python train.py --arch="caformer" --model="self-supervised image encoder" --dataset="scattered letters and digits in many colours" --train_examples=195000 --image_size=32 --crop_scale_min=0.2 --horizontal_flip=true --rotation_deg=5 --color_jitter=0.6 --method="moco_v3" --norm="layernorm" --norm_position="pre" --hidden_act="squared_relu" --mlp_ratio=4 --head_dim=16 --fused_qkv=false --qk_norm=true --parallel_block=false --inner_norm=false --patch_size=[2, 2] --depths=[3, 6, 6] --widths=[96, 192, 384] --kernel_size=3 --projector_hidden=512 --projector_out=128 --projector_hidden_layers=1 --temperature=0.1 --target_momentum=0.99 --init="torch_default" --residual_init="none" --optimizer="muon" --muon_scale="spectral" --learning_rate=0.011 --momentum=0.95 --nesterov=false --orthogonalizer="newton_schulz_5" --adamw_lr_other_params=0.0022 --max_grad_norm=1.0 --max_steps=25200 --batch_size=128 --epochs=16.5 --lr_schedule="cosine" --final_lr_fraction=0 --warmup_steps=500 --weight_decay=0.004 --adamw_weight_decay_other_params=0.05
Rows from block 3 of a small self-supervised image encoder, named by matrix and row number. Rows with one number belong to one neuron. Each number is 50 + 12 x the weight over its row's rms, rounded and kept within 0 to 99. All counts start at 0.
After each neuron's rows are labels from the 100 images, of 14976, where the neuron reaches its highest value: "colour at peak" is the nearest of a few named colours to the mean colour under the peak. Only what is clearly more common there than usual is listed. The data: scattered letters and digits in many colours.
# fc1: MLP up (model.blocks.3.mlp.fc1.weight, 768x192), inputs 0-95
# fc2: MLP down (model.blocks.3.mlp.fc2.weight, 192x768, transposed), outputs 0-95

fc1.385:68 58 61 78 43 62 60 68 45 54 64 49 36 47 42 55 69 56 47 37 43 55 36 64 49 47 45 48 23 29 63 52 40 54 59 50 54 40 51 60 36 35 37 49 46 46 33 42 50 50 40 56 64 31 56 50 61 59 52 59 37 52 57 59 45 50 61 68 31 54 59 46 52 47 45 45 36 72 45 41 33 67 46 31 71 66 60 40 34 33 66 23 55 53 42 44
fc2.385:60 36 36 27 26 57 38 52 43 50 77 62 59 43 68 32 45 48 52 60 46 59 56 25 40 71 53 43 44 51 59 47 53 36 58 54 71 53 40 49 37 50 32 55 28 39 59 63 42 67 43 31 34 57 25 42 47 41 32 34 32 56 51 28 47 42 38 38 51 43 47 53 49 30 44 51 35 62 63 65 25 50 61 60 46 65 48 45 46 51 64 43 40 48 43 55
colour at peak: black

fc1.408:33 21 70 52 46 45 69 39 26 64 69 48 45 50 45 29 59 47 20 52 45 46 45 55 32 69 20 47 55 41 59 31 57 32 49 54 44 45 39 64 58 53 54 40 51 24 38 53 58 47 62 55 65 61 41 39 78 51 50 73 66 63 50 47 61 36 78 64 52 41 40 39 59 45 54 59 52 48 47 57 48 31 55 63 24 53 44 71 75 33 50 48 69 41 58 62
fc2.408:53 49 29 58 37 51 63 38 37 73 47 61 37 21 52 53 52 73 60 60 41 77 54 56 57 32 38 54 43 35 48 51 51 49 54 57 47 44 38 70 45 46 64 42 53 55 40 50 68 24 41 55 46 34 47 36 53 48 56 30 58 69 31 37 45 67 36 57 39 56 50 39 50 43 42 52 36 48 65 50 31 62 56 28 57 43 54 43 49 48 49 38 36 37 59 62
colour at peak: green; brown

fc1.131:46 32 38 40 17 51 50 58 47 37 58 32 55 46 44 42 53 53 53 44 59 54 59 58 61 44 54 53 46 59 43 60 49 50 38 49 61 39 34 74 42 66 76 37 34 66 28 54 32 43 51 49 64 60 36 38 29 55 64 55 50 44 54 53 43 61 49 44 39 27 55 74 63 42 71 41 36 62 46 41 73 61 40 44 49 62 50 22 35 53 51 55 63 53 55 50
fc2.131:40 56 65 47 42 44 42 51 46 43 57 43 25 42 42 40 35 28 34 56 59 33 41 62 56 40 39 67 53 61 41 52 56 36 45 66 64 45 58 56 43 40 48 35 59 38 79 51 36 68 30 33 49 49 44 33 42 36 74 44 66 44 58 32 69 64 48 44 37 38 51 46 46 55 66 46 44 39 52 49 40 66 59 55 42 36 29 39 70 31 58 52 64 49 65 34
colour at peak: grey

fc1.125:47 45 75 66 50 44 57 49 39 55 50 58 57 46 34 50 47 50 24 50 35 48 50 45 64 51 53 57 27 55 49 47 27 40 46 43 39 53 17 73 46 32 52 51 56 47 65 52 51 47 42 53 50 40 58 53 49 56 47 46 41 51 41 49 33 60 44 65 56 72 44 49 60 26 41 42 38 61 41 64 26 54 36 44 76 56 55 42 31 50 40 40 51 55 34 37
fc2.125:44 51 41 50 26 42 55 64 33 53 36 57 71 44 32 51 46 59 56 40 47 61 38 36 61 58 41 44 68 55 54 73 56 26 51 39 77 30 44 51 45 66 59 51 21 38 65 59 67 66 58 39 56 57 39 53 39 50 58 30 54 65 43 40 68 59 56 55 67 62 51 54 31 48 42 52 20 49 33 58 49 63 42 46 49 66 53 32 51 57 59 60 44 30 53 57
colour at peak: black

fc1.257:73 33 42 51 53 54 53 34 33 47 58 36 51 47 53 42 38 52 23 70 40 45 75 50 52 36 60 37 55 25 64 58 58 71 35 39 46 27 17 50 50 63 54 57 38 58 29 35 59 54 53 42 74 48 58 76 60 77 45 50 41 37 42 46 57 49 69 39 50 51 51 70 43 56 73 66 27 76 62 56 51 29 45 60 43 64 37 58 40 52 50 43 46 58 59 59
fc2.257:72 47 27 60 58 32 70 28 53 33 41 66 80 50 57 38 49 49 41 36 47 39 42 61 42 50 46 39 78 36 62 44 41 44 35 45 57 44 41 25 46 47 48 62 71 37 61 60 47 60 58 38 65 60 63 57 43 72 39 48 41 51 40 39 45 51 50 52 50 47 59 44 54 15 58 60 46 40 56 46 53 56 74 55 63 40 29 50 48 44 63 45 50 55 56 38
colour at peak: brown

fc1.375:52 66 50 51 45 38 71 73 40 48 72 44 59 54 51 43 53 33 47 34 51 53 50 47 62 70 41 57 43 53 43 41 75 53 41 28 55 23 53 62 68 50 56 25 28 44 41 76 40 44 53 63 60 38 70 47 72 71 13 56 44 57 65 43 68 53 67 42 37 37 46 28 40 54 46 63 58 29 36 58 50 51 49 50 51 55 36 60 64 52 35 48 75 47 58 53
fc2.375:51 43 57 58 55 71 49 72 64 54 42 38 52 48 47 58 48 61 49 34 52 41 45 75 41 65 58 26 31 32 61 63 69 49 45 79 36 31 57 59 28 33 52 50 45 68 43 52 39 63 41 50 42 47 40 36 61 54 62 57 64 70 72 40 37 46 30 55 81 58 57 42 67 44 44 39 46 23 51 57 58 50 46 53 34 44 51 32 28 50 63 54 74 66 46 48
colour at peak: pink

fc1.121:21 69 54 64 55 49 41 36 67 44 55 56 47 51 56 40 59 55 66 78 58 57 52 63 40 42 56 43 44 44 40 21 58 27 43 62 36 53 39 45 47 67 36 65 41 58 57 36 29 39 51 54 46 48 54 54 50 27 64 46 46 51 39 36 57 46 58 50 45 57 57 47 68 73 40 43 48 44 38 57 38 44 54 19 52 49 54 43 68 40 56 59 40 31 39 46
fc2.121:50 40 55 58 59 60 68 58 54 49 68 59 58 69 57 55 41 60 63 45 46 31 52 34 56 32 58 37 75 71 48 53 44 47 61 49 56 56 41 35 46 64 40 46 48 60 43 49 45 40 54 63 68 57 57 54 59 78 76 62 53 52 37 70 35 45 41 59 49 44 65 67 36 30 52 36 53 30 35 53 27 43 44 41 56 44 47 33 36 36 44 38 32 46 39 34
colour at peak: pink

fc1.203:34 37 58 41 48 61 49 63 37 62 32 57 32 24 30 69 27 43 43 36 57 38 57 60 67 43 67 56 56 43 58 59 57 47 52 66 46 28 56 41 57 57 66 71 60 60 18 55 54 37 36 50 66 60 59 82 55 48 55 43 40 32 62 42 55 37 62 60 35 56 54 40 44 33 48 56 67 55 49 45 50 39 46 48 50 57 40 48 60 53 50 62 49 56 38 51
fc2.203:35 69 68 60 66 50 33 54 48 44 55 46 60 42 59 52 39 32 52 49 82 69 44 76 72 57 51 72 56 47 43 55 53 61 32 31 44 60 54 36 38 36 45 49 43 65 41 29 41 37 47 55 47 75 45 53 59 56 57 43 53 38 62 30 26 50 56 10 46 49 62 36 62 40 53 41 51 48 57 53 35 41 54 59 56 54 52 47 46 40 52 48 53 45 53 40
colour at peak: black

fc1.24:41 56 47 56 60 57 43 55 67 62 50 47 63 30 49 23 52 29 55 44 38 44 38 74 45 49 63 45 38 48 60 54 46 74 50 46 42 55 55 74 43 52 48 56 41 38 42 38 56 59 51 50 68 63 55 43 31 60 66 72 54 37 58 30 34 50 55 55 48 36 62 34 42 61 32 38 46 20 45 56 64 59 57 32 47 39 49 54 58 48 43 65 44 58 45 71
fc2.24:43 67 70 46 30 60 82 44 46 51 45 68 53 37 71 76 73 47 73 30 68 41 72 68 44 44 45 65 48 25 59 51 50 38 34 73 65 45 49 51 34 58 55 45 27 32 77 76 52 58 50 45 47 47 46 51 60 58 47 47 64 52 62 44 65 60 57 32 46 41 68 43 56 47 20 61 49 44 30 56 61 57 44 66 66 53 51 51 60 63 59 50 61 53 41 50
colour at peak: white

fc1.356:49 41 51 62 68 47 63 55 59 70 48 32 66 63 61 57 62 59 47 44 37 56 41 41 35 24 42 50 63 48 56 53 66 63 55 69 71 47 55 39 68 43 42 80 40 64 62 45 43 53 51 59 44 51 39 62 56 45 37 36 46 67 53 34 69 54 54 55 60 45 46 63 42 65 67 46 59 64 50 37 46 53 51 58 59 47 36 42 41 42 41 54 84 56 55 64
fc2.356:58 80 32 39 48 36 62 58 68 44 66 43 51 54 54 43 47 61 35 30 45 42 58 75 29 55 53 36 67 47 51 58 28 53 66 45 47 48 59 59 53 44 39 48 40 36 54 66 47 61 60 48 46 69 65 65 54 44 62 60 58 38 38 56 52 64 29 49 70 43 44 31 47 52 53 46 60 53 69 52 54 40 73 74 46 56 69 31 62 66 64 53 45 44 55 58
colour at peak: green

fc1.77:70 54 45 31 73 38 46 37 52 42 26 45 52 48 72 30 54 47 45 56 37 66 39 56 56 36 49 28 38 33 53 36 46 63 51 37 66 43 22 58 34 44 59 50 35 37 57 65 41 58 41 49 36 54 50 57 41 48 45 46 51 66 55 41 46 58 45 32 44 60 37 45 47 60 50 68 59 36 62 52 44 55 58 62 41 43 60 50 56 66 50 67 40 61 38 63
fc2.77:45 34 41 54 54 44 44 63 28 43 56 64 49 46 35 70 54 50 58 50 43 57 52 31 55 55 62 39 35 32 53 42 61 60 50 29 44 70 48 55 61 57 50 29 50 40 59 51 52 46 57 17 68 59 68 48 43 54 47 69 75 53 55 35 69 34 45 50 66 49 29 36 60 45 44 80 55 31 37 55 51 53 51 46 40 35 53 60 17 43 64 42 34 55 33 66
colour at peak: brown

fc1.577:38 61 58 47 33 51 61 61 64 47 68 53 32 61 47 60 43 50 52 42 53 40 57 52 52 52 56 44 64 44 50 32 49 60 37 46 74 59 63 49 52 51 44 60 54 64 27 72 58 39 73 48 40 33 58 43 58 75 38 67 59 50 57 40 34 41 52 71 31 32 50 50 48 52 38 54 54 47 49 39 53 60 70 46 71 48 42 46 49 45 60 62 60 33 21 54
fc2.577:54 34 63 57 45 57 60 57 69 42 66 55 67 48 32 48 41 27 59 45 68 54 64 37 56 41 36 39 57 50 44 54 52 35 49 52 30 45 47 44 53 55 76 50 63 57 46 36 66 51 30 48 42 70 34 47 33 49 44 38 62 60 43 43 44 55 52 34 75 49 64 40 39 64 63 41 58 48 42 43 41 40 24 49 17 67 31 57 61 59 64 65 71 52 65 60
colour at peak: pink

fc1.430:63 53 49 45 77 47 49 55 50 38 27 45 64 60 58 31 27 43 78 60 47 43 46 44 57 58 38 22 78 50 27 46 17 52 51 55 35 24 54 50 47 40 32 70 48 56 54 40 51 59 63 68 44 60 52 61 42 58 60 46 41 60 48 50 51 53 52 47 39 62 25 67 51 41 43 69 51 55 71 41 40 41 51 66 54 56 39 47 62 60 53 52 41 33 45 35
fc2.430:60 48 54 54 68 53 59 66 65 45 38 49 40 40 62 52 57 52 48 19 40 50 45 37 45 47 34 59 44 52 47 65 53 73 47 54 35 44 48 28 60 37 51 75 46 41 34 56 51 40 69 74 76 39 68 44 38 66 52 70 35 55 56 46 59 45 51 66 64 34 60 36 51 45 54 69 54 52 53 49 60 41 47 64 66 39 38 46 53 51 42 71 41 31 60 59
colour at peak: purple

fc1.760:33 54 50 69 40 33 43 62 42 71 58 59 53 34 68 23 45 58 50 61 39 48 60 49 53 47 55 62 46 62 50 40 63 57 67 68 59 57 38 63 75 59 43 48 58 47 50 33 44 51 21 35 66 54 53 65 44 42 45 49 57 36 70 47 48 37 30 68 49 53 34 57 46 52 45 30 45 40 45 51 46 47 49 58 54 38 74 42 23 49 41 42 62 32 56 68
fc2.760:57 45 41 60 48 71 32 52 33 57 34 65 52 57 46 35 61 38 56 69 36 63 46 51 62 49 42 60 39 67 55 60 59 65 50 28 44 64 44 58 52 33 61 34 60 64 43 47 50 47 40 45 20 65 40 34 31 52 48 68 53 42 48 37 37 56 41 33 44 58 32 55 47 46 32 51 71 68 25 60 33 40 57 70 46 52 68 66 76 56 65 45 49 65 40 40
colour at peak: black

fc1.751:48 48 70 66 50 36 47 54 37 60 49 59 57 45 71 55 56 59 44 55 64 31 47 52 24 55 45 65 22 54 61 60 47 66 63 65 68 41 55 51 62 66 39 41 45 50 56 58 51 60 64 65 54 32 59 62 66 60 72 50 32 51 69 54 61 70 50 50 67 59 51 44 55 55 40 48 48 70 39 48 67 45 63 36 51 28 59 35 56 34 60 70 46 54 33 67
fc2.751:59 58 35 60 54 38 45 57 42 63 58 46 63 63 67 45 51 72 38 65 35 53 74 42 57 68 43 36 44 28 49 50 65 47 39 51 63 48 55 35 46 53 49 60 44 48 57 58 52 31 52 29 65 45 51 38 41 59 43 64 65 58 61 71 35 49 28 50 42 65 25 34 40 35 23 39 45 56 59 38 78 59 26 54 67 60 39 57 56 34 70 34 46 55 48 51
colour at peak: green

fc1.166:71 40 67 43 73 39 41 40 38 53 52 48 45 61 53 67 63 57 50 67 65 59 49 41 41 53 42 69 45 45 35 60 25 51 38 65 55 54 54 59 59 57 37 51 36 35 55 58 36 56 36 49 47 41 55 49 53 67 58 53 47 39 67 39 56 50 58 56 29 65 37 55 96 40 62 61 47 63 41 61 61 49 42 43 46 70 23 52 52 45 48 48 53 17 76 37
fc2.166:59 41 44 69 53 56 49 55 30 58 75 40 58 63 55 68 30 56 42 26 45 66 48 70 74 34 48 44 89 57 38 29 57 50 58 52 37 28 44 23 55 50 48 66 42 35 60 42 48 49 70 52 59 45 72 72 68 48 54 48 41 64 32 64 48 56 59 42 43 53 47 63 36 44 74 53 62 48 62 54 73 37 53 36 43 48 22 50 35 67 60 33 44 25 55 39
colour at peak: pink

fc1.670:43 46 45 75 55 57 53 53 53 63 56 83 86 62 51 68 43 59 74 41 35 36 54 43 59 40 57 56 56 49 58 41 59 35 29 68 53 49 15 38 41 57 46 80 51 52 54 47 72 44 56 52 60 49 51 71 57 41 40 49 74 37 59 39 61 50 35 46 35 52 55 49 53 53 50 41 29 17 41 71 57 48 43 60 55 39 48 57 49 56 42 72 86 43 46 25
fc2.670:70 43 46 68 61 55 40 74 54 48 47 70 54 61 56 43 45 47 53 52 69 40 37 61 46 40 52 47 53 53 63 19 68 55 71 44 38 54 38 43 63 41 39 60 75 68 61 35 44 48 47 22 31 50 51 59 30 46 63 59 52 39 50 51 66 34 37 28 25 71 39 43 51 71 42 54 53 27 45 55 34 31 39 59 29 42 45 47 52 40 58 60 32 54 43 54
colour at peak: white

fc1.501:63 62 63 47 47 47 38 48 41 43 41 51 30 64 44 37 55 48 78 64 73 71 41 52 66 71 58 29 74 35 44 44 50 35 51 11 59 61 46 42 55 61 67 39 25 40 42 44 54 46 70 30 67 58 46 37 33 64 50 60 53 37 69 58 56 66 48 68 36 52 45 63 51 45 29 43 54 50 50 25 38 45 67 60 68 42 60 51 63 40 60 43 41 41 39 46
fc2.501:25 72 39 74 37 61 66 41 53 40 43 35 55 74 53 57 67 46 63 41 31 39 56 55 55 49 60 31 46 51 48 40 27 52 62 65 44 45 42 42 32 56 45 31 33 33 43 56 40 59 37 53 56 48 29 37 45 68 75 73 57 43 68 42 60 42 45 47 64 41 64 61 35 32 49 41 51 49 76 65 52 55 74 32 41 64 51 72 39 42 58 40 63 57 54 49
colour at peak: black

fc1.141:56 43 67 58 74 48 61 53 32 52 50 31 60 33 31 26 50 47 73 61 40 48 37 66 55 50 56 38 56 63 29 49 47 50 40 59 49 45 39 44 23 62 53 77 44 45 51 41 44 50 70 65 49 39 39 47 75 66 54 56 33 50 50 31 49 43 62 47 49 51 69 49 33 77 41 43 72 48 44 54 53 27 48 37 75 41 46 65 53 45 47 48 59 40 26 43
fc2.141:51 53 67 47 39 61 70 57 69 60 36 42 52 71 41 48 45 46 69 61 55 66 68 53 36 34 61 41 45 72 40 66 39 44 49 73 37 49 44 62 59 39 78 42 22 31 46 49 73 44 38 56 55 42 55 53 48 23 37 54 63 67 68 68 33 55 49 40 45 56 39 50 64 49 48 32 51 35 33 34 40 45 56 41 41 52 34 37 37 59 44 41 46 44 43 43
colour at peak: cyan; grey

fc1.38:46 38 47 37 46 54 58 44 55 52 88 62 47 70 73 47 35 35 52 44 49 48 41 72 62 51 34 51 45 43 50 63 52 53 48 67 75 39 27 60 48 58 44 55 30 71 44 43 39 56 65 48 36 65 50 57 45 40 46 46 56 68 55 36 44 54 34 40 47 38 63 45 48 34 37 22 45 60 94 66 26 57 54 34 63 54 26 44 40 66 44 68 57 71 45 69
fc2.38:67 63 47 46 48 68 67 44 49 37 35 58 60 65 60 42 28 36 53 36 34 19 54 38 64 27 27 70 64 60 45 59 65 41 57 73 68 55 51 33 65 68 50 58 36 41 62 49 36 58 65 59 36 42 54 46 45 66 62 42 62 61 48 30 52 63 30 61 65 43 64 51 54 60 37 40 37 40 52 66 50 56 74 72 71 92 44 43 41 49 48 63 64 35 57 47
colour at peak: black

fc1.713:55 51 30 61 59 44 23 70 53 37 53 76 65 66 55 41 64 45 72 37 52 41 59 78 39 51 39 48 86 42 67 43 44 56 37 45 61 55 54 56 46 65 73 58 32 38 70 37 40 28 74 68 45 58 54 50 51 53 70 35 45 33 44 42 52 53 67 39 62 35 63 34 39 63 40 46 56 58 45 51 53 49 45 58 45 50 51 57 44 66 30 61 63 63 74 51
fc2.713:47 55 41 65 49 46 48 42 47 64 51 60 46 44 76 58 67 49 40 65 41 63 56 62 46 37 38 66 49 60 72 36 51 32 26 62 47 82 40 64 53 41 75 53 66 57 37 37 69 53 50 54 52 56 69 46 48 53 50 42 56 59 45 61 34 84 59 44 43 54 28 39 48 62 49 25 57 51 51 53 51 69 55 55 54 36 65 61 19 44 40 45 51 63 44 41
colour at peak: grey

fc1.30:41 55 66 55 51 42 54 49 38 33 55 62 73 40 63 50 48 59 48 43 66 52 58 44 46 74 43 58 43 27 44 44 46 60 52 58 39 37 28 64 61 57 45 40 62 53 57 30 60 58 35 58 59 59 52 47 57 52 62 63 37 46 75 49 63 53 55 63 38 43 48 71 45 67 47 44 61 50 51 30 63 49 48 40 38 50 49 43 34 56 59 56 61 48 43 64
fc2.30:66 69 71 34 49 64 45 61 49 45 68 46 24 29 40 32 65 54 34 50 59 40 65 63 57 44 67 51 63 52 46 71 45 43 39 57 36 47 53 37 44 40 39 34 55 45 43 40 63 56 37 26 43 75 30 64 35 61 35 48 51 62 58 54 59 47 49 71 38 50 32 39 40 52 37 57 72 62 40 56 50 63 68 68 51 46 44 56 48 39 41 52 57 60 27 61
colour at peak: green

fc1.91:49 63 74 34 25 65 30 49 45 28 44 45 67 60 47 56 31 43 45 78 48 48 78 54 55 59 53 56 35 56 53 55 33 37 48 56 55 55 50 50 41 57 55 59 61 18 58 51 42 60 36 31 51 51 69 60 35 69 40 44 56 36 49 40 53 46 51 62 54 48 62 51 60 51 73 66 56 26 45 30 50 60 47 35 63 64 55 40 47 62 50 59 61 29 77 65
fc2.91:48 39 59 68 55 54 40 38 49 36 43 57 52 54 44 51 66 57 51 43 46 64 46 31 58 58 64 40 49 50 34 30 50 33 41 30 47 50 61 22 55 45 71 73 45 40 56 39 59 61 59 68 60 68 56 63 61 59 37 43 50 42 61 48 41 56 55 49 34 51 71 48 53 38 51 54 46 59 59 30 52 21 61 25 52 48 32 41 44 47 40 34 51 59 44 35
colour at peak: brown

fc1.465:40 47 48 64 31 29 57 55 40 37 61 35 41 65 53 35 47 78 74 52 38 47 61 42 26 49 67 51 62 37 60 40 58 58 65 48 46 34 64 39 41 58 54 38 63 37 55 54 38 27 62 60 53 69 51 48 79 70 49 51 57 28 32 59 47 42 37 45 39 41 35 20 45 46 61 43 56 61 50 49 35 67 35 65 40 37 66 49 55 44 70 42 34 40 42 51
fc2.465:62 30 62 69 56 56 34 49 47 43 70 38 54 44 54 56 29 71 33 63 53 79 57 47 48 57 51 42 62 49 48 68 29 42 51 58 69 24 46 39 64 46 71 28 43 63 47 41 37 52 64 43 47 59 72 46 46 76 56 48 65 38 37 30 46 34 31 33 48 49 49 54 61 66 33 35 54 63 50 47 62 50 58 56 55 48 48 60 36 45 70 43 57 31 47 47
colour at peak: black

fc1.766:62 52 39 45 45 32 42 56 54 40 60 50 40 50 58 58 20 45 49 74 45 65 70 76 64 49 46 60 35 40 59 65 64 51 26 32 57 42 62 42 61 48 60 67 53 54 48 63 46 64 55 44 49 36 43 37 69 57 42 44 41 48 35 52 66 41 61 35 46 62 27 38 42 45 56 68 60 23 43 44 39 53 19 38 47 51 71 43 46 43 61 55 46 54 34 61
fc2.766:44 52 58 35 63 42 36 61 57 40 58 27 26 46 58 42 47 64 30 63 54 50 46 56 66 34 38 54 32 51 39 46 44 61 63 67 48 64 70 67 64 47 61 38 42 68 67 49 37 51 33 63 61 63 56 50 78 35 26 43 35 62 61 48 60 31 53 37 55 29 46 53 38 44 33 45 63 54 56 37 35 70 42 49 49 33 38 44 57 68 36 52 71 61 65 43
colour at peak: brown; grey

fc1.102:34 34 47 69 46 38 48 58 40 56 60 40 58 31 48 45 60 28 51 56 40 50 54 56 55 75 44 49 56 53 60 49 45 61 59 81 32 38 52 51 35 43 51 36 50 47 46 48 47 64 61 45 75 42 30 70 37 44 40 32 58 55 42 46 71 59 43 45 61 51 46 72 52 72 52 45 35 44 43 51 64 53 50 78 35 56 47 13 41 53 49 42 55 52 78 61
fc2.102:47 63 38 47 48 42 42 38 38 61 47 49 29 40 48 34 64 58 50 67 44 59 47 62 52 37 65 38 32 32 50 60 54 46 46 57 54 53 49 67 64 37 19 54 51 55 40 39 46 55 60 46 32 50 66 37 49 75 72 63 54 45 52 43 65 41 45 50 35 56 42 44 64 73 34 45 48 85 64 44 51 78 38 49 73 46 41 44 69 35 45 63 44 33 69 47
colour at peak: green